config = dict(
    arch='tc_resnet',
    input='waveform_16khz',
    norm='batchnorm',
    kernel_size=11,
    wave_strides=[5, 2, 2, 2, 2, 2],
    nesterov=True,
    orthogonalizer='newton_schulz_5',
    adamw_lr_other_params=0.0019,
    batch_size=128,
    adamw_weight_decay_other_params=0.05,
)
Rows from block 6 of a small CTC audio transcriber, named by matrix and row number. Rows with one number belong to one channel. Each number is 50 + 10 x the weight over its row's rms, rounded and kept within 0 to 99. All counts start at 0.
After each channel's rows are labels from the 100 clips, of 14976, where the channel reaches its highest value: "lies over" is the class under the peak. Only what is clearly more common there than usual is listed. The data: babble in 24 made-up languages, each with its own sounds, syllables and stress or tones, from a formant synthesiser.
# convs0: first width-11 conv (model.blocks.6.convs.0.weight, 144x144x11, each kernel summed), inputs 0-143
# convs1: second width-11 conv (model.blocks.6.convs.1.weight, 144x144x11, transposed, each kernel summed), outputs 0-143

convs0.74:77 37 44 29 52 55 50 42 61 44 55 51 48 45 53 53 54 29 53 63 55 46 44 50 43 48 76 58 50 65 56 42 49 55 41 42 62 40 48 51 70 57 46 35 48 49 48 66 50 45 40 58 55 55 60 54 62 35 42 55 32 71 68 64 34 20 52 46 55 41 60 62 60 45 46 31 54 44 41 53 49 50 41 40 66 37 50 49 54 34 55 72 56 35 50 55 52 48 57 61 48 38 59 38 47 54 31 49 43 47 45 42 58 64 53 65 52 59 55 55 55 34 47 59 46 49 59 52 55 57 43 44 63 45 42 43 61 75 48 41 58 52 42 50
convs1.74:32 69 44 44 53 56 61 58 40 60 56 69 49 42 33 41 52 56 53 49 47 51 53 44 50 59 58 38 41 37 50 61 53 26 52 33 68 55 48 43 38 47 36 56 41 51 57 42 54 51 30 44 35 37 54 42 42 64 49 50 40 37 61 30 52 45 35 44 34 58 60 29 53 60 43 55 47 42 44 57 57 50 41 41 38 36 49 46 50 17 41 50 36 52 41 54 45 47 47 35 37 64 54 42 47 52 51 52 46 45 51 51 54 48 45 38 46 45 41 29 44 60 48 51 67 39 45 35 46 41 48 66 45 45 62 28 33 47 44 47 57 42 54 72
lies over: silence

convs0.78:67 60 61 39 41 54 44 60 52 55 71 43 58 38 40 52 50 37 52 51 49 51 68 36 63 38 58 48 50 39 38 54 39 48 48 43 59 49 46 38 36 50 43 43 54 34 39 52 50 55 44 64 44 49 37 57 49 55 54 47 60 57 48 55 52 79 47 62 48 71 59 61 51 49 50 60 30 55 47 39 50 44 59 54 55 28 66 37 76 60 49 63 45 61 34 50 53 51 52 54 69 61 36 60 37 46 66 44 51 59 34 41 50 45 33 55 67 40 55 64 53 49 30 60 75 53 52 50 54 55 58 39 56 43 50 47 55 47 39 47 46 70 61 48
convs1.78:37 37 49 52 51 52 53 72 45 39 41 36 48 47 40 41 47 48 44 50 62 37 66 50 54 55 35 57 50 35 36 40 44 40 44 23 39 27 47 46 35 66 68 49 38 49 56 50 60 47 63 47 48 51 44 58 52 45 54 42 45 52 33 59 38 62 49 50 59 32 32 40 49 47 45 46 56 42 42 60 56 61 44 55 41 55 39 63 47 48 43 35 35 43 47 48 58 54 42 52 43 55 40 53 33 26 59 45 49 48 62 44 55 51 35 29 47 62 45 64 37 48 35 73 39 43 33 50 43 53 34 48 51 43 44 50 54 55 41 44 57 41 35 26
lies over: /ɔɪ/

convs0.57:53 48 41 45 60 53 40 35 49 54 45 38 51 42 32 43 42 55 46 77 44 56 28 53 59 50 33 82 62 52 69 40 50 57 59 51 31 40 54 70 79 44 52 49 52 60 43 66 53 47 51 40 40 49 59 65 42 50 64 46 42 41 48 41 39 46 54 51 52 58 55 40 48 50 47 62 48 57 43 56 45 55 59 32 45 42 65 44 56 48 39 35 56 51 52 54 62 46 70 61 41 50 42 48 52 69 56 35 39 39 60 60 70 50 48 41 41 50 37 28 46 47 40 45 43 39 44 35 55 52 56 67 60 46 53 49 52 40 48 53 38 54 50 64
convs1.57:60 26 45 57 55 48 58 46 56 37 45 64 52 54 55 56 46 36 53 45 34 40 42 30 53 42 34 43 39 31 49 50 49 53 45 26 60 59 53 42 43 49 41 44 52 36 49 26 49 28 55 56 68 41 64 48 34 47 45 46 59 47 44 47 61 44 43 46 50 63 60 47 45 53 44 51 52 41 41 37 54 51 59 49 58 44 44 56 38 44 59 47 52 41 36 39 49 38 74 33 29 43 53 45 52 80 57 50 44 49 42 42 44 60 39 39 55 28 45 54 42 56 55 63 55 52 52 47 48 46 35 49 45 59 49 34 45 25 41 55 64 51 35 44
lies over: /ʊ/

convs0.1:64 58 40 46 54 53 52 57 52 51 52 54 50 68 58 37 49 47 30 55 63 59 30 49 54 61 67 51 39 57 36 56 49 58 42 52 68 35 58 56 32 45 56 55 53 11 53 63 62 58 54 59 55 58 55 54 68 57 50 51 61 49 59 67 53 52 33 37 59 58 51 39 55 39 38 70 63 53 42 51 62 28 62 48 30 40 53 61 40 57 51 43 45 62 52 45 64 48 30 67 49 56 54 44 45 67 54 58 43 44 54 36 49 45 44 52 56 53 55 45 58 56 66 45 39 37 56 46 55 48 58 47 60 51 39 52 50 48 40 54 75 65 49 52
convs1.1:52 47 37 56 43 52 48 56 58 47 41 48 58 24 48 34 60 59 57 54 48 57 55 50 38 36 43 43 65 50 52 35 46 52 39 42 46 39 41 62 45 38 32 48 45 48 62 51 55 36 43 35 52 53 39 42 37 58 33 41 44 53 45 49 47 53 38 57 44 41 59 28 43 41 32 38 53 49 48 56 50 45 42 27 40 63 38 63 76 45 62 35 62 53 55 62 64 52 45 47 57 49 41 54 34 46 66 53 35 41 48 48 50 53 60 38 44 74 42 52 46 40 61 36 43 37 43 33 41 54 51 57 38 75 75 52 43 46 42 46 55 53 57 42
lies over: silence

convs0.18:37 48 44 50 46 70 53 51 50 50 61 54 58 35 59 53 25 45 44 63 36 43 48 48 61 36 34 44 41 55 45 50 48 49 71 47 69 48 35 56 47 52 39 71 40 43 62 48 54 32 53 63 49 52 45 42 38 66 68 51 47 33 48 46 31 66 63 63 55 58 64 55 67 39 28 46 36 42 53 28 26 55 49 39 60 45 61 38 40 49 57 41 61 55 58 48 45 46 56 65 40 36 53 44 34 60 38 49 54 41 40 58 47 46 48 50 39 50 51 60 41 35 53 50 48 46 44 45 44 37 42 40 45 66 42 49 50 60 55 70 52 54 52 46
convs1.18:47 50 47 57 54 38 48 52 54 46 54 69 21 36 62 57 44 38 56 57 67 49 45 47 63 67 32 44 49 50 49 51 43 60 43 55 25 61 50 64 54 46 59 62 70 50 27 53 44 56 53 51 44 46 45 36 54 56 62 64 46 52 44 51 59 64 58 41 63 53 53 61 46 38 47 44 69 44 38 41 55 53 21 55 42 61 34 39 75 55 52 45 46 46 54 58 42 68 60 59 53 48 44 51 45 60 60 49 48 63 58 42 43 42 45 57 68 48 55 55 42 53 38 41 62 56 61 66 63 39 40 30 45 51 49 46 55 50 51 56 68 41 57 64
lies over: silence

convs0.128:32 41 54 52 64 56 54 33 50 45 44 46 76 61 60 34 47 59 49 58 48 61 48 40 51 51 57 52 48 57 53 56 64 46 52 48 26 42 51 52 54 53 67 41 52 44 54 47 45 52 35 57 43 42 31 50 46 65 58 55 42 46 51 34 57 45 61 54 57 41 59 51 54 57 47 57 50 37 39 42 41 56 43 44 55 59 44 32 38 24 65 60 44 57 47 27 53 24 44 33 51 37 32 51 50 46 53 60 52 44 34 61 50 52 39 63 60 45 47 37 46 58 46 52 36 30 35 47 40 46 54 42 36 37 41 48 45 36 39 44 34 47 51 24
convs1.128:50 46 51 45 49 56 73 48 59 36 49 54 27 56 32 45 69 49 56 48 36 48 63 30 42 55 50 43 32 37 52 35 45 43 51 53 60 49 41 55 55 45 59 52 46 49 47 35 53 45 23 45 30 58 43 47 44 46 42 54 48 46 42 39 34 47 32 44 47 57 43 37 49 40 57 57 61 52 50 54 40 64 38 45 48 57 54 43 46 51 42 53 36 44 55 26 53 51 57 43 52 54 60 44 54 68 39 38 65 43 60 56 59 54 48 52 46 51 45 52 68 70 63 75 48 43 45 63 50 42 27 39 45 53 51 53 48 36 43 61 59 43 50 20
lies over: /ɛ̃/

convs0.118:66 67 48 38 48 64 47 61 59 37 36 62 58 63 57 34 44 58 52 23 47 63 35 66 25 25 52 54 55 51 43 56 46 52 58 52 47 30 47 40 47 56 43 45 55 59 63 38 48 35 62 55 46 46 51 59 38 57 55 51 60 43 48 45 40 52 61 43 71 48 44 37 45 43 42 38 53 44 45 54 53 45 40 65 45 50 63 54 55 54 49 63 34 58 60 43 31 52 53 54 40 43 46 66 60 62 56 32 53 59 37 43 35 42 46 49 39 56 51 44 54 34 62 50 36 61 61 64 67 48 40 45 51 46 61 35 62 51 65 50 33 49 59 51
convs1.118:46 59 53 55 73 40 53 55 64 55 41 66 54 55 51 54 41 56 53 49 60 37 39 59 41 60 55 47 45 60 51 46 54 48 51 53 44 48 48 65 79 61 57 49 74 66 62 67 40 51 54 46 47 44 33 43 59 56 43 60 55 47 38 48 85 67 46 68 56 64 66 57 48 55 48 43 42 42 61 61 49 47 61 61 67 68 52 53 54 54 39 49 58 72 41 61 56 44 59 41 62 45 69 49 56 57 44 47 67 47 52 39 51 53 53 50 36 46 55 58 43 74 49 55 58 61 40 59 73 52 51 62 51 57 59 48 42 57 64 57 47 44 57 57
lies over: silence

convs0.30:47 50 44 41 55 43 56 59 47 36 42 47 61 50 47 51 51 47 58 51 40 44 53 56 46 36 49 50 53 65 62 44 61 66 48 59 40 34 44 67 42 56 52 35 48 56 65 54 58 51 54 52 46 56 49 40 55 42 46 46 79 31 54 55 47 40 16 33 55 38 42 47 48 64 50 60 52 49 48 44 43 50 54 56 44 53 55 58 21 59 63 46 31 49 54 38 51 51 40 53 46 52 45 40 36 63 42 68 35 36 64 60 48 54 53 43 37 74 59 40 46 48 71 47 54 54 54 57 67 52 41 36 34 51 65 65 59 58 46 35 46 53 48 72
convs1.30:35 56 49 50 53 43 50 63 65 59 58 42 63 44 54 49 72 45 52 52 48 55 37 46 41 68 47 45 66 57 43 51 53 58 45 63 56 62 46 87 58 48 26 50 47 60 38 37 51 47 53 59 35 52 19 34 55 53 43 65 41 41 45 39 44 61 51 54 57 53 37 46 42 52 34 35 48 59 54 76 66 51 62 46 37 51 56 58 42 48 51 45 47 64 46 39 47 41 50 57 53 46 38 50 25 62 42 34 42 52 51 55 56 46 64 50 49 68 43 51 48 29 48 45 40 50 39 40 62 35 53 49 44 44 44 42 49 62 56 50 40 40 57 44
lies over: silence

convs0.19:59 41 59 35 43 39 41 50 39 53 46 18 51 30 57 38 36 58 67 43 55 62 41 54 48 57 36 39 42 30 52 58 46 40 43 52 45 44 65 35 53 60 37 55 30 46 41 44 50 33 54 64 43 59 51 51 57 30 45 55 50 69 46 49 42 33 46 36 41 57 59 39 43 48 49 47 52 48 37 42 50 39 49 48 24 61 57 54 56 52 60 60 49 62 44 60 61 53 30 41 58 54 38 54 61 44 46 71 20 42 51 67 49 51 44 63 49 56 42 56 47 48 33 55 55 49 41 49 40 55 35 53 47 61 51 38 50 48 46 53 39 48 35 48
convs1.19:60 49 46 45 46 35 50 81 51 35 50 39 57 53 44 56 42 46 40 49 32 44 38 69 43 55 69 64 57 48 43 52 46 43 40 40 49 65 48 57 50 48 64 42 44 51 67 58 48 35 52 47 52 50 47 50 56 53 33 57 64 61 53 54 47 54 49 54 27 47 43 61 50 59 63 50 40 43 55 71 48 40 66 54 72 53 51 55 40 58 52 51 51 31 43 66 49 41 79 65 64 49 31 53 62 31 46 52 44 43 44 40 36 53 61 60 42 68 40 44 40 56 70 60 57 46 59 44 66 57 58 51 46 61 56 48 46 52 65 47 55 56 40 43
lies over: /t˭/

convs0.106:45 34 42 49 62 45 39 48 50 36 59 49 66 52 56 48 33 38 39 66 48 56 48 51 50 32 38 48 44 46 65 31 39 47 62 29 55 47 31 56 45 44 48 64 53 64 54 73 51 35 52 48 60 49 54 39 54 60 50 61 44 46 60 58 48 41 61 58 69 42 38 54 71 51 36 62 31 45 33 38 51 61 47 69 53 34 40 34 57 56 49 55 53 43 47 54 59 49 49 57 44 41 56 49 35 44 51 79 39 33 47 53 30 46 41 65 52 44 50 54 32 45 48 25 41 39 57 38 60 52 51 51 53 41 49 52 54 45 51 40 62 55 49 50
convs1.106:41 48 37 48 33 35 52 49 50 59 68 53 46 35 62 49 47 54 57 48 58 51 58 67 57 52 44 35 66 40 57 44 64 43 59 54 53 59 49 63 45 41 34 48 50 64 55 37 39 76 44 50 37 47 54 37 50 62 59 35 47 46 34 42 40 52 65 37 41 54 56 36 40 45 55 44 44 42 59 46 47 57 36 61 37 20 46 37 40 32 59 39 67 46 45 50 52 51 51 58 49 36 54 50 55 44 46 45 61 72 61 40 44 39 48 44 59 45 54 59 54 50 25 36 39 78 62 46 49 63 54 56 52 56 45 54 37 52 31 56 49 55 39 53
lies over: silence